From a checkpoint of a small image classifier.
Model: 64-pixel images, arch coatnet, activation geglu, patch size [4, 4], depths [4, 4, 4].
Training: nadamw at rate 0.00078, 10400 steps, batches of 256, held-out accuracy 100%.
Data: trained on views of escape-time and Newton fractals, 72500 training examples, 36.7 epochs.
Rows from block 5 of a small image classifier, named by matrix and row number. Rows with one number belong to one channel. Each number is 128 + 32 x the weight over its row's rms, rounded and kept within 0 to 255. All counts start at 0. Numbers have three digits each.
After each channel's rows are labels from the 100 images, of 14848, where the channel reaches its highest value: "patch colour" is the nearest of a few named colours to the mean colour under the peak; "top examples" is what is common among them. Only what is clearly more common there than usual is listed. The data: views of escape-time and Newton fractals. In brackets: how many of the 100.
# convs0: expand pointwise conv (model.blocks.5.convs.0.weight, 640x160x1x1), inputs 0-53
# convs1: depthwise 3x3 conv (model.blocks.5.convs.1.weight, 640x1x3x3), a 3x3 kernel
# convs2: project pointwise conv (model.blocks.5.convs.2.weight, 160x640x1x1, transposed), outputs 0-53

convs0.518:140128096141128142128130156171128128114136141164128188128116102109107124130074128071086172123087146124190188128186085128128128134078128108119136069150128128145123
convs1.518:076117104091113076153151144
convs2.518:128162143104104128117152125166121115128170165128099160163079128128128104128187128116071143140152154128178188089163057113154142078076128128128108128191152134086171
patch colour: blue (37)
top examples: vivid (94)

convs0.377:073160140134128127145128128128131106128116034114103155128083128121128127128033168128118157134145166147172143102037083184157062170102128151128192095128069121144128
convs1.377:115131129157156163082078088
convs2.377:128120054128146128128089186158166136127099148133111181128095079101128136153128128128114069128128128093105221082128117120173168128054108128128128051113121128138128
patch colour: black (70)
top examples: warm (67)

convs0.90:128098128122138095165147092126177116136127141128112141128090100128128154107173128128132128185149128128068128090091128146128089128128087152121137172160128173128128
convs1.90:124147137069127192093135125
convs2.90:128102134156159122074128128053128128074123128133132111097128128091108125128160128128176128128128108056162095177122120160075128162129148112180128138166128128092128
patch colour: blue (31)
top examples: vivid (38); cool (32)

convs0.607:116128086178128083065055106134095128128045091182101153112069139128128115128128115128128114143135122135128128128073103153169184133085143128106174137128107128149151
convs1.607:142082111101110119181175150
convs2.607:129133102128116109094128128153117089128110128128156128128119112085128113094171128159184128128101160097076114107128128121120077128128156134125128128105125107139128
patch colour: brown (60)
top examples: warm (87)

convs0.133:128161128129128047116049200128128128128128096128133128191163149113128160170128120128160114128128118142170239128166128145128166128106106094059155105140193131128164
convs1.133:086124117120185120115104072
convs2.133:153186128189128128138070128128134128156128126128150128133128128107186167128130133160128128096108081150128166128204128118101128107128125128086196191135138128107178
patch colour: brown (70)
top examples: earthy (38)

convs0.575:077128142173133167190128101128143152141128102101137180128113110128128128094087178128089128113128150177081205128128095135128128128167128128141186141151127067146128
convs1.575:088071089131151151151159144
convs2.575:155170128170128112110128128095106103149166128183135047174128128128128125128074088128156123128174174136128128185128128128139128083143161116156140135154109171180149
patch colour: black (86)
top examples: grey (65); Mandelbrot set (35)

convs0.243:191128128120108128128191147128156133170129116128145105200169153164100103128128120153128165121070105129128128191141146120109138117128140084128158128052128128159128
convs1.243:129152063140157118108136074
convs2.243:101128061114142053128133169128128172128134128157123107169165128128103147083128131156128103128128087159149128114176128128059126061141156128156141128065082153128115
patch colour: pink (56)
top examples: pastel (100)

convs0.351:093091135128128141148133071128149128151128112126128128128110160128128180052128198127135040097160109128128118118067128123160128127152128132164128165091076107131091
convs1.351:149190142119105132080122086
convs2.351:230099119152128128110152158128107143089100153128128124128114097116111128125065058066128178128045129148128169135128161121095128128128194070146128145128116149128128
patch colour: white (44)
top examples: grey (93)

convs0.482:128107144128201194128111180107165123150173193119158138192152113142107197182128116067128113112124041146189128141152096128089128102147149128114135059136160128143083
convs1.482:073121087075156118107113120
convs2.482:128107128108128195128128128075160169128181177159164115157154121128128144104161108060156128081129057184171116151128090077101128110128150105169103128078174128128150
patch colour: black (59)
top examples: dark (44)

convs0.491:128116177096102128128198128142134041126052128163122139128126199116128101128128128121087128117128184072128206066150113128167128156198063059122128128133155149144091
convs1.491:094140146154154116095121058
convs2.491:115128099133128128171128128177124161128134128128128135128108128136117128149180128131190128198093028148067119142112069162121078124128109130097128128139090184128106
patch colour: grey (40); pink (35)
top examples: pastel (97)

convs0.455:163119129172074102128135125139142074116128128128128069130107129104127128163101128163136128142128135128144128128169128063102123115125059049131163150128132160171083
convs1.455:125154154149198166156133146
convs2.455:128128128077200173128128128099066175180073150101151167101128147184128108098192128128073138076113110114145173128044158128151145128085128105131098128128128128057128
patch colour: brown (79)
top examples: warm (97)

convs0.45:168128165128120128128128128103173115107119091128128128220164176128128130112165166162174167157113103128187237136128128157128139080156094119107128147058128128168166
convs1.45:139146173137131155185175149
convs2.45:068099128110100111128157108169107100109128128128128128183128154208145149192155137128061211127125148087142133190128139128125137128161107188139139128202128118143088
patch colour: pink (42)
top examples: pastel (100); Julia set (27)

convs0.365:128113128128128120128105160128098128102133095196154174142177055081094087109128072108136156144096145128122122129176220077181128099128113128128128105128136098123142
convs1.365:111179113150057149116134123
convs2.365:103149102103135151128105161098128120128143164188138100081185128114106081120138051128128128129068147145128104185167128126082145128099197104147167092129175128128145
patch colour: blue (27)
top examples: vivid (87)

convs0.347:150128132108092143128128027128170128059144095173154106073111131123076128105128137172128128129160128128128190185128020104128128125110130145157146101188128127128128
convs1.347:075086122164161106129132087
convs2.347:110137106104128147135128143120100140128155128128195104134190106137201185154121128154099128143095128120137085177159151076098128128122199116128128174145126121128090
patch colour: cyan (58)
top examples: vivid (73)

convs0.317:144163062125128112032155098144135126066175137131128128075080125128109147086103094128117139101101122087157107161128115128128123175109146161080077071108109128128128
convs1.317:095075097117120119109080091
convs2.317:128128128091127126168164054154187128142128128160099106070119145090128128178132079101148147137126186184231128141110128094074082132128128128161127128123128128172149
patch colour: pink (31)
top examples: pastel (57)

convs0.559:151135154177155128133128172151181150076142133187117082128064146142124200128088157137128113181097128096110053219182097128141144169141124148165128128153121128126096
convs1.559:141139123150140065116086079
convs2.559:077128166115128150128128128067128206096128112100071137209081128177128163158128098128201121218181128128073128174107128092128175132128128168128119153103089182157057
patch colour: blue (31)
top examples: cool (100)

convs0.61:122155128128060128099071080128128128149128123135047149042151128153153143143117067113074128128168128128133108178128175128141067128071128128091128159098128045159128
convs1.61:127163156162139108092082082
convs2.61:128069122128128123127117089136109136125128130174133128115069153204168128128170120165153088149106128128158200128080110126151237162128128091100208126128130092128128
patch colour: purple (56)
top examples: vivid (65)

convs0.616:131093135080098128082084128113128115152169162133112128160163108134158125097067111128190153128128141101115110147091097128149144067116182076128117128158093153128128
convs1.616:126142136171064118099172139
convs2.616:128165128129115094134145186128135114115115089180096128116128128083128081128128013078128160101077128137154126128128128131128120104128191092128176128155128091169171
patch colour: brown (64)
top examples: earthy (74)

convs0.381:146099128173170111128129067128132128178168128127105084128116173128087176128181211128177128151117088075099128082124078154110128108128128048134141128112080180132087
convs1.381:113163137093112201112116108
convs2.381:091128102092158132116171098142128114112144142142135153128164074128128096119104103045137115121132128083181111154128156128130133158128148145128128099179128116124153
patch colour: blue (31)
top examples: vivid (53)

convs0.359:162040109114194170110170104118118122178156177128128149128064173128112119112139149128153090101128128100150128132067130157147159176128150162142027089122093093128134
convs1.359:075101080104116127114091094
convs2.359:131128088181105164128128051184154131158128127102091128107128096128149129115111182128121155154120159139081136128085121154128143118128128100128009133178128109128151
patch colour: pink (28)
top examples: pastel (55)

convs0.53:128162079123128128128049135097077128131187212178152102128128128128067160106110084128128063066148112172104163190167109103088152096083173042144144149183172093125108
convs1.53:143170157093101144078096155
convs2.53:128088179128128137109180128128177142107128078128111128141105058148107170107128101128135164137197128118173128128167149108152068144153085255174071128162128128132102
patch colour: brown (56)
top examples: vivid (47)

convs0.157:128128121138101096128136106128111133155040128137114175092087172131128061128081183166128196128156190134116128128128128169128150154128101128088128148084101109141128
convs1.157:130120106119209118100102105
convs2.157:128145186128112130153128194116106082116128103128083149128118128143159118122230184153128039146128100128143062128109100171137128128123128087128061128200121162131128
patch colour: brown (94)
top examples: warm (95)

convs0.229:128184096128045139128130128171111128101086132076128128128128047110148116156084129128139197128168128121096138128128188128128128128097128106008167128128145117147094
convs1.229:101109070096127085111102099
convs2.229:088128128128123128128128123128141181121117136138128096128124086128120156184145197174103128067187128134103122140115188144110128118101105097128201089209160150111144
patch colour: pink (30)
top examples: cool (36)

convs0.561:128128128121128169128199128097140127128128054128136066102159169155074128087124180185088177128139128189138115128153110123071149120182128127181167152128128128143128
convs1.561:110103129112092144151195165
convs2.561:132127097164123137128087128184128136128086103090128128168068088112151130128171141076128128189102128128101091154085146145128130128041157101119135060128128128144128
patch colour: pink (46)
top examples: pastel (91)

convs0.258:131170135167044085067147166128146125128097128128122128128128134128127036108128128158165172128141186126128155171128131151161144168099105132069078128128116140128181
convs1.258:101106082119170117123190127
convs2.258:156113106191128099128073149128119156128104089171128069128168137088143128128128126141155071128152150128126069150176206128138084128136091106128067128165110128178207
patch colour: brown (61)
top examples: warm (93)

convs0.594:128136128152148164108096141116150106100220207139151128119159080101084155128157128128140091128098037173140161128154129065098128131115128039128200145147128130146134
convs1.594:116129087103176128077105091
convs2.594:128164091141138120162100128128158128128168144110129068128123080128144128191078115133140128083076119128218128177150159102128153104091119033150230128094112128163127
patch colour: grey (44)
top examples: vivid (51)

convs0.304:128128128157128128158128128128163128128208128129129128191119142127088170128159160150197086128140069128155186137208120068175128145153080128131128116132123128188078
convs1.304:115142121146214155120144118
convs2.304:155128141104173152069095128128113142160116128142106039128128186128128098098093128126049128098143128128123117157128140204090128121128128057082174128081130059054105
patch colour: brown (52)
top examples: pastel (71); tricorn (33)

convs0.591:048121133134130077128128165115100161184138093041135116120118089154128084176128155136128148128128092157044128064152128164168125090064073094084122078128128146128164
convs1.591:101127085130183113105089091
convs2.591:128150091109177054128062203080074225199128128108128136103142128098146151128114122101156093052128128126128128128128184177143169128075155097098177100187136146137128
patch colour: brown (78)
top examples: warm (39); vivid (35)

convs0.7:128128128128128128063131149110085086128128074079086134026128154128173091071043118125128145136078219081128158116092188154134120128128138111128115128128128027137189
convs1.7:154148126150149125074098070
convs2.7:128119098128151113128061128140112144090128178157120196111107128128091104128199128128105128171120128078103184088105128108166128170094115131128120079078128123110132
patch colour: black (54)
top examples: dark (100)

convs0.403:106107137123146194128100183140128133158173182096144125172157082128114148128128143082128135128096128128128090115103128099101158147132128113145130079135155107127083
convs1.403:086089082081116114104111108
convs2.403:128096128119174223176097115104125163128169160128153113164128095128082128150136128128180107132095061156152089135058113084110184152128117128146128082098144117162098
patch colour: pink (34)
top examples: pastel (76)

convs0.363:141128080103146064083179135135148141128172128090128162168123128114149163078162169137109087123126128128124128128128095128128116128128128128128074128156128146098128
convs1.363:156144080097144105126163074
convs2.363:128089128128091149056170111128200175124128128087180128143128128139216163081128175144135083118128153128195113128135187101185154128128128149128126132162113128128128
patch colour: blue (30)
top examples: cool (51)

convs0.398:061103084123128166128128107126153128148128136089176128128102098157128109093153222083143172117159066128089162058177073105131128165158089128136128128128185158132112
convs1.398:148137125148214154125134145
convs2.398:065128128093167177077178108128138128177128166128173128079128059086114097136138146128128141040176085170147128118128128128165134128128147124128093163128160103128182
patch colour: blue (61)
top examples: cool (52); vivid (46)

convs0.118:103122128068176099089128092113137128082128141091191075172128141126207150186176211106055156128128128098071128112126048173128128095128133128100093079181135182088124
convs1.118:143090145157064166150114143
convs2.118:197129062161168129222128167140128150099128133117099122128128140064091151076128123128128128128056128126153131128181118128127128155146128128099152128095128128184128
patch colour: black (67)
top examples: dark (82)

convs0.60:132128206136187128226128133124111107200152128111128146182141141128128128145128138121099128166153132139128111143145111135167128111155074198188128161107118138097082
convs1.60:165151167160161131170170142
convs2.60:097212094155062106128080128059128130108167094098128128098128128128128128167128146128128128071105124176128121128055128146094128132106128128171115157128165158132201
patch colour: grey (39); blue (29)
top examples: cool (100); Newton basins of five roots (37)

convs0.562:089159130128128170141052105079124119061128176165171128103178099105104120177093022083138129128082128207151128141160186128092092109130139128128128108105170085134152
convs1.562:112153156151154147083076092
convs2.562:109108093174156126154062174128128068094109128128128128096128122087090105088166071099148040128086071108068125095146128128153148091056115121171128081107128140183128
patch colour: purple (38)
top examples: vivid (84)

convs0.230:121140140128121128128100098087097164232097153000128186118128135128128128068189128128123080128128128176113079096059128175115114124098143157146128128131128095083099
convs1.230:125062158165138152121086118
convs2.230:114099148144158109158102124085115128181153128027128103089128128199154146148127166086057102116089074123113123128085128128119069100105140139102143071128121083128064
patch colour: brown (64)
top examples: earthy (44); dark (44)

convs0.411:171148178099109160196115128128128118198239093128128032190158175160128173164089154149128134128144128166155136128128128084128128128128112116202186128128140149147096
convs1.411:131126101121157106077092071
convs2.411:189157128117128095128133177137123111128115121128128105207117173128128116174067082128101128151117104091128128128131128138167128105128156094144130128128113146164128
patch colour: blue (35)
top examples: vivid (67)

convs0.383:158104128073095123174207117103128118110088128128104177161128117166128110128128128128128212165144161128192128128149084134149128185153099128109151131102174168128128
convs1.383:170163127176171134141169140
convs2.383:047152077128128158128037117126089113158128152087207058128128109096113133128087107128146127068128102128061131200086128128117128128082202110152115088130112142052128
patch colour: pink (75)
top examples: pastel (100)

convs0.137:128137128141149128156201128150128069128128128128137100128135077128079172052079132113128128159144135129128107128135101056124128141128128192145084063128161107112110
convs1.137:097065124129104087090121105
convs2.137:088105128038151179128156128165156035128150121180092135107132169128074084147128137079067197144128128102128128128088030128128102167162128128128121104128172082141160
patch colour: white (27)
top examples: grey (42)

convs0.24:091167128110128139171128088109135108128090139128163128098140128128161110128158105137076128128128130183092088141128120133089154128142102118113139073192118142128066
convs1.24:096123123084203121128151128
convs2.24:169101148128145112114097128080128128153128114134128128222146128128090128048178128158128128187102081128128159096128128128128147128150135180102136152120128105128127
patch colour: green (41)
top examples: vivid (63)

convs0.293:219128126082083115128205128155161128134154128179077138163142170124131122128151136172166210170128153043185169103158081164117055163128090095141093176071115112146161
convs1.293:171125185135148168156140161
convs2.293:128128139154150113128079128128137071090163147128201071092148151197140129139154203112107128128128128143128140126128164090095194128128174108128157117191145151073107
patch colour: pink (85)
top examples: pastel (100)

convs0.366:186178156097098100128177135094141128102095128185157111163196144160091128100099128156137203176137157109182128107135128126101163131128123135146128171128128165134095
convs1.366:171188134161153122145162150
convs2.366:050142091131171139128104113110117128130128107128112130113136128196128142149128128119074120122128128127133081128098106121172128128078143125077128128255128042077128
patch colour: pink (61)
top examples: pastel (100)

convs0.12:128128171130089047128128176128128128128084128128128128179150113053156128137103128181128114149118188152128092128157124128149118128128179141125101164128106182139142
convs1.12:089097123108066131117098091
convs2.12:165128132054167128091180085043130195128091128088118179192112118185127161128191139128125128110128103163128151056184128110125128128138136128195128128118128130074128
patch colour: grey (38)
top examples: pastel (37)

convs0.155:118102128128128128128128099150112090128101071075112114065078128158128128128100178128085114102128196103128114128087072168153128143110128088152139067135105151078128
convs1.155:101133102117165101087100073
convs2.155:128128133103128212128093128173147080147128149138119128161128128128128125176104128147074099181086112128164128090037096128165133187057128178128128128128127079170128
patch colour: cyan (31); blue (27)
top examples: vivid (78)

convs0.73:073211128151046128087100130128128088065088128168128119132128096124152087180128085134079128101124197142153159174161150109128128102117096128128128118122128060141181
convs1.73:182159175131150123170147151
convs2.73:128089146049197148180164128109189096182178128124124089096087196181111175159149086146164128150128128132105133147101076102128128128128128128128128128117128144132128
patch colour: brown (68)
top examples: warm (77)

convs0.255:105128128128118173097156080146121128131075128077132224128128123128125128125203091128128132120163118128195072051032128178128070113123128161128120112146077128139128
convs1.255:098097096099172101103123083
convs2.255:128149128128128156131108169128169128105088128134097197186098128098120090177128141139153172128128157128172135118052165128128169128080128136104036068223130128118128
patch colour: orange (27); red (27)
top examples: vivid (81)